config = dict(
    train_examples=145000,
    image_size=20,
    levels_per_channel=8,
    width=192,
    layer_scale_init=0.1,
    parallel_block=True,
    momentum=0.9,
    epochs=12.4,
)
Rows from block 3, named by matrix and row number. Rows with one number belong to one attention dimension. Each number is 128 + 32 x the weight over the matrix's rms, rounded and kept within 0 to 255. All counts start at 0. Numbers have three digits each.
# v: attention query, key and value (stacked) (model.blocks.3.attn.qkv.weight, 576x192, the v third), inputs 0-191
# proj: attention output (model.blocks.3.attn.proj.weight, 192x192, transposed), outputs 0-191
v.157:127082161057114139163197155146113098127118102101051129094090175151126103076115086145173184179103146129131098136141157185054109110147158092053128183117106106124088138106154193131081162108108117097146079138120085137147112152070096159155091148126154161110174148142155150129158140121092082055148104091114093124181177122117146081099170118140124155116095136124147139079111146161216103078151109126150092136135176137096125118034141159090117190079148148180120143142139119125108097087106173146183137111116147079119101145179127152105138101115134124115134087120083139120159049084123168166
v.158:110169168112227218059146152135103111152176145137147122128138098119132125101131138063104144144180198106067078155111066109138104054164158090131141085135068173166153146185079153111095168126161124075173070091204165110066133169119145095198169146167115096088097110151178148129126170088097096143107129158194113114131141088126106130160150087172072105086112162117117170117130162135062165183119092047153118130155112117142120134166159128186132128137119074126167126114075095158179070062064124128161106176172082137111210137116111167120167096233114143110112065086162137082123121186081154122
v.159:154064136112074126118173170157164138146139113087139176185225135121196213131168058079098105096092139172117120138038150078141128111139132119086147133190101135114083126173077139136133179169134213111114112109148106151143145129154138098096111112130189113218137085120120122147106152148124149143117139124177133135090123107074157151116191089139163113137127174132187113129168061087108069135145118173169132187117103153132136133066000104132099084112118150130080092186147138061083112085135110137104102163124105145162113180133170148126090142115176127141115165104125080161135122123102137107
v.160:174093171183221166085108101154105119051169119141098137114111048144187139166146149216135162144112135113143104114145085133043126151162137149170090114075108119177194216123219095082154104103106122125108185102089181100129146134148143141101146094169125098168144138123099132145092146121193157065132126106173113123087123127098109104068091135182153133130164074180116145130099095128119095107115084189174085166082155151077136078104212170122121119142130147142164119144069093102089106155134088149107157123138083058168058130166148138111139089093119131136130139143104133148130154115138117140
v.161:129130100086149170074162116190144085168107140140117157092136152154100148151101072094129102140184166171145089079123142144134092146202123152118151142142112150135165098118169162143117184165150150080124177177126128166129163134131097150216193154205105122126103124149147113154121138139142114069072111158195172100067100153080053058056167128111088156075088155138129157080101097129090160193142082135094125159122044075140141157122152165118129146117117109121103145097126117164122168107095124152078064168136104128158149107114105121165159133149117113094144139109111097132143116176190080151
v.162:117100089155101127073094121151153136181144151056072099152091130158105121134097156224119113121070113121140176061176114188108122096225179168117100131066100126138135097117147146127130155139120121070105138156128112121162191106125145086115148140164146123138154123130094095107173151158119058104136186115156098093101143107133081170078058085153138138173107112140144103153101187192115173103097097062074138119150097149078166151123145133193072105099034132178086116144131179122134146172143141145135123156171136111143166159150113135146097143094087101202122164136149111082111128126220163104
v.163:112079097131074109124177075169113117184188153172159161108140213138042127133115087144139137141184214164100113103124024157152115134142144175203132131189150111125162120135136158146129224119102167128122143135184107112169126146046086165124095145089148144081125157174078128113195149115120147082158152143085156111154105146112134132118193164220089127104063097138131203135107114175084089116165103154097090089129136159085109103126160145076154113121160139101099131096106089071127102168107106121188169132106043074141125122064060093052121097088155159175133132105105151145057135163155160192
v.164:221130146141136169043081191174146132122041170129142098155163166173160176219094091156097108210171178106139098115114118130155129143127131086083108099137092209068087110116132077114119068155141165140124117171084150139103100127162170151136244187146073122113074138153173133096037108142118136131105168106118125122094155108120172118116104110126187117138157068093129160098144151120176071115145093122131150087127145083160085054152121151091110153090110151145115149172097119133114132047093129118110111132125135153139127183133140131114127102105117107083125123084059066120131175149175107122
v.165:134180103104156123131106052137107119130120155098176139095148180135171098131100188081175118130093097115136103163138157111138115150087154076064162116161111133119129144079109101168133068112071070169149153158132123138164177120145140124092151125144179072122105139122147156112134166181145174102113153174141111136098121096092156147161129168102138134116137091140164088124137070179111174071177191157135112144138066101137109142181142151073094149151131106105118120133076113128128110130158084136106121146128132136241127120168161147072115195123107079160124073096108122151106113173107049137
v.166:139111069073072140150127125165139146149145103125075118140049124127078164131085140127111099191119085129149135103134157116147138142093095127153111172183094135110103096126135109159182136105067164109096143157132105138113106099141122142046090155129160081108122075162122160087134112143146084107206111073072132159110107152134112104109135109160131073149142087157151095148122078172116187175144136202184110161213094091159188141119166124107149168115109100165097128158140121174117089193120148136121169135121147123080081097111093162166074172114183137127152178160170109123100135160096143147
v.167:087163155097113162083168116117149150134072171134162137145059095135111124183106132065115142119133132158139158090151066118151097178059116097129102166093140107109124148117142100107162096117135158115107167148112158144119153095166095146167144135129141098137136160111112101150132101132122108121116036111097144070054179105103138061127102130112092197124135149127126114153149120110194171176103149147140137145131166082077139111095132141153142159112158172196000205102127131166153139187118124067129112155105136117058136066171142131128095091087137105096176137100091148098145139154129129158
v.168:204111151155215060144148133113104078143176158106107099124186118110137080089135111107117124173109134165082112076122148131162140129113165114143157107126154158109174114134163110145120152168123093166055126158080149156121142130123095142132111177126115133141213116128132121121093129178119096108137139146088105131102103123135150170089157149110121184107064122164146056098119040156164132135092110161128123224141165122156111070195154072145096106172089141145143153097195088144106116116135107129177100132047145199061138126109084142131097115090139129137109096144124124135169093140137138110
v.169:161123075066113162198115139094163131148122050151105157087175140096135126125169164075129103106153155098117165141133195140178113137059140097034122152148094164085129114115099119130171108097123102222104098117156089152134165160151127107111106125155048115127105146129131086131143131114062149158079100150169146202098134183120139134074178099140119185151101198094136060114135221089176171095131148059093111158104119118110100179171094173087167143063122098110123148116174092130139131177093112147039112133140087120147094163138123116162135141106154136169133045148141128113159138178129184120
v.170:094166137165135096120100085159108090106101099182089154146079111138173114126165123159171135136184165053127147131079171190146119113163122151182141082097095118078144073137083104113109151114111103101098175100135119122117150102125155146150165084163081135091143075115141115122138109169055134136122147153155133107149151151091057116108111114038166170109112145117134238123118143119173104224097148110123146155144093137147096097143116090157160159141140130122108065157132169161165103164135178141137114096117095141075124159119132100142084112137131146168101133185135125120159183070149059116
v.171:143198136152141162124158135058137147145146140127082138141139133112142131121121150113107139144077104132079130144104128118141177118215131083154146127128148101128104089207050136130151140117182129172156144125159152155116133088184127072137173111110127110115160134171096137157113148186135148120070155113126153133168115128129135100111134050199101117120103182088092096110118121086132146074120104133152104234126116151135105119103144116104134108127170100119167151118103099096120153045136162100109107166115099087060124091095108170113112106170096110166110104113139139185149121175067183144
v.172:097184138166113194152088095108069186189089108126128148070092129095174138091133163151095152107160119154135148034122137140132149100170089100166142083161125158116105146114111101099180184074159094085140157234142124106129136109163128142161121080123079127141119102159148132177092141127140123140142155084145109158129132063120149123130063158134126201084163181106104107136105174139146139150134104170121128093123038088114127089100106123193138146153076145089167139166084125117129109098191166126115119181104137116148156157145113139083079048133192137113076124164112091160142130133152159160
v.173:131167098109133116144154110150139136137091102145108104097145146107126103115145153143157146090121184121048140198138141162172152102223106175079160131175170149197100123140142123085121101121197114135124128178138146173168115123230045104197084125116076157111052090122136111113148145126117107096118164093101069128164180163098187053107130138099133058149116127100134102081109122133135209135122134106116188133120124110117136165085142109219173144144115055121153098078100136101208117113157155119105117136123183166133119096094116173105121138082128062118179105116120166097101117118068124086
proj.157:137156130200151148108142165170150161140133111133189128030140088186143149119130142119124110167129125147130185126094117125160119135122148124101133101125145075161074148158160111148166088148149107156071090122156151156082161152160080126060129165128182121129022148187127145172111087069094159147171113099138109117018083148100099186187122089163150112052079175141091116099130163135128142137143160053110141086155123081095133171131124127125089147129136121165161143146143114120141123146178126156130110182090107130119125068122145129125172164168047121135105136118178160169050147121118089088
proj.158:064141117146043141196100160060115155112094138117057168108151091044107102115149144098128168086155144092141135071110146151115150162167144077100097175119109202117135118191139171100093166116162089159141129190116139220142146141176173112054134121108108139131178160132156098088151072089131143145127168142089182050170137150135126140072137115096166123166098134132174132143146113100136138100119149199096169196058201156129167150107095142082082093091116160122147128146137108145127110158164135112117098160120090141163114083136164071120172178130144101076131140103155098108092122154155162145
proj.159:149118156123155114109129099121136168102112110047119155133117101088096117069184176146126112121139129078153111094108118155122093100112153187118134121115145070112185148077158172180184083151164077168173090109153123123118147148151152202127128132141035155187197133151124072147116140197157115086157096095067132179158127105074096109160061148120148138103128130101068121095136080190147126092136092075153130121118152132082140167136126089152144132109110116144116138080135127068134167119109084196120099150175163093101124094133150133152180101066118128158129118118137126090091165145141108109
proj.160:099160145095098127093135131096145080164096098087164111132121186172133185100150120105125116169074050133082121129109115084092116107121070142178113084117096188176118137151119142149173117041152142122152093146118111171096158139165122144104106093141143110114128143125137091115114136176114120172141150141100199133155188199162076177167171139091112143100138124100146096138139198086117096168129106113149130097137136137159138140151114120140112180131115072100152067087141166098168133185082158092102079145109153152096150083123129177145067124102150117096150105194131091129133117135087125104
proj.161:190104131199079107205116184110108168125129163154091129135120151038111136118178135123117096059050197122116158146161143161148161161125141123104087141120127147158160125135111107134134170160096145203209113104157188151172154104134152127043080154119154134140123144151096121191159134148057192208165147150124120124186141055163059151091152178143161143127086131138124118101123057117133103138125133110122130120144175178124126164107122137087049151128086141116133142137141050092136178116188219109136121111147116147122093129127175092158115124136115150098108143081153108122150168108083103133
proj.162:142198114156148125155089141119133191147082025152183095140112154160120119162108084085121064179093113193111058130117120143217155096085160112142162151148157129154183122167095076079099118197093151194073148068132212127055145046145150094158092143117158134154126124142147170095106138132102086124088153103065172162143140133150097154118168142076125154167108122201136166129126155110124139123134108199161053149142156112095125115141133104105156144141147119128091156167148132027155130073090148154133196095118110123105156063113120134138119146161149099056197107176128115141083072124092065176
proj.163:150145129187157133099045194121108185147079158144072111049130082067083141093126198119153157097122064091127152171080134123135134123152197107149103144105098113121135192103176081117155094135154081121101128075057116128146087170195096196113062113129207124140131124139102114158162164136050169145069137096114138117072147107187147101129142088040151102100103100160138168141139075076113105125138185129143124152122129070214145133134138128171059105145077110158071122094121152190082165092080117131138073162102138157149112146130200089087132155101120131068140126129096123170184133137095043111
proj.164:146143144156115149145075041115083126086176134110089133127107076134112190087117117130129147099107107127154132154114120129110134173116135098121101124106121144164154163136156089082090169123082135123190144071106113129144075131036116113171151131142119135162133120097118102060150117073144132162208206154066080112204093157142111161172137212130070173107167181131138114162117103118115134202124175113117086124143163157116133137049140139075166160212090122088180142137159144125132117133080169141138175182137135151111098053116128068147132142088131116152102129102171163113100075160126130087
proj.165:112100111113162141146139119079139201124134122084144113171127124151160114106140103150145073156139126060140137161110135162155184141174160162092081140128132155142141146127102115088135159145150140148159145106126088086132085086095116189133134106119072086194155151095143133136126097218134105122166128105140104112169097116164148088071150117247084082086144165097094149158139104101141110126122162130136078144129108136173105107135125132148134083133182115102092081111115119093137139071157151108147099110173149187128094124149105135119101154097214096112146126142115063134170124085136123137
proj.166:151206135156171151175106139152117138144173067233188164137135161084098114166109167069123087122099174135124177122132161130080075126118152100109168085151167087096158183096159138149132099138063135144079113135161088101207134106095093103202125093126169103136113131172169109150155135133110103141128116150171114181153106158082102118152178121098097123143102203132127084108127070123125138110120128125124092066119177161157051105202116130162124109082108080174116162096145142165205096063139128155127146153183157137146154132135134078136144130171109091113128121166126102122194145089137171121
proj.167:173147141204090139161093062128096110128147138155172119095150169122112153139129125059138125202143196090182141106186165132086133089153165117082105124096095139132155105085129173199152121127117129138152195156107170096135099078139133112128108140140189072073132109096150109164120104145126134141162145101148081154134142084147139229130138149148151085124127107134145131060121073156122150133141091098120168111162052189144098057108150111123095145189122140124171083208103151112143106080130098142133100079037100121138121111149084105193158146123160143126093128131139100124116122135095138126
proj.168:043152116128170126187164154184121158122106172100142158169117165109141120175129137142131152099122083142153071076167145128118070188106112142145175116120150119142118182115116144110117117122118153155136121144110063106134097060099087085075103097123163154105113123099132118127109112145067185139161155156162096119033112110162149096143064135106105073148157145101113170116144092090140109155107150067150166085059111136085135144121111158110149151096127095112107081113133102111130166097149093092142093113144153074116119132116176123131086121038108092173140117147181178126072145162112165164
proj.169:154118131154076133105111100086116099173170110167091144115112119168159129165137064219129085139165185098104126166183128139158123110169116161142163123180167114078191126109093095142069112116216170108134156133132180117093142175127131114107087174102148158164167143150151167163128103080150107123185114070022103090118088114144153093104046133138143124120170121137102195152125159135123125147128034162131150119143117107101086161092142114141135093150117109072181175142113147157119143135213132231121086117131101122166180163129098109140116138103092056143132114121208128178131108157112083134
proj.170:149113162087071149128170163082142142120134132070138056141127136167098137158106082159127114084089161202141131167197119128114107156115123101084149066125129098125083181148126145186117212119135120164155110174163113080115096118145164110070139141128146130126091119196152213146158135148156088099095164127124166111134148139103118119143173155143126192140097083152180122154124156095151139089130093181084090172105142144115133163112098136103168186070121164118184204109099100151108115088067140093113141081053148098124118093127123195132163097124149132134109109106103133085120111131091156144
proj.171:081107128116100150149135189120124162097119138088098133125124118104081101170130175162122133145181143052138155116074127159121039143135086135073129119092122145171156126133117117176086145126153183149127130213101172108160100079143090114156109140149087154143146120117144123071085075107146134125126106145177160105131111154147121099129116117127216076077130086152093105118139162136123092114138121139131133117147133093147151138128134138116161109106127094107132141132130134129172131161157076151145045129152189050082139112123125086147146102134146053086103124173107101105081135113153101149
proj.172:147050114129036119065129152096115158152148114127137139102133131136169032172146123094114157084099113127146134210107095147127066119094186067100113169107139077195137151151113162177117141176149176119143119129090154078138140180098112111102168117123149154118152137173141056039150149119143127145146200136076102118138125142158065163172178093147153154187175113230126067132138110130128135097132135101147071130121067127157134154164110120094179118072125075112096164145159157053167106141126100102136153085141155156150050190139119125111175119188106214114199118130125115104086161162107105133
proj.173:131100134153156127126142151171191159090222122164109103066106108103092094172112147073163151129131126196098121074183109114139159159099122068128099116152084113093184090113100113192087171151064144177188150154141114090164120121100111089143146132144064152086152133173100123131136147129143186098110163181127115124073053115188165172097101118207146193091089087106055094150113143139101111152127104141092118095161135111124125173100123123100158122147138200208122173129134103075137119186143109122143133144161139142164121154139129107105106106147074143110150125112113136144142182057114085127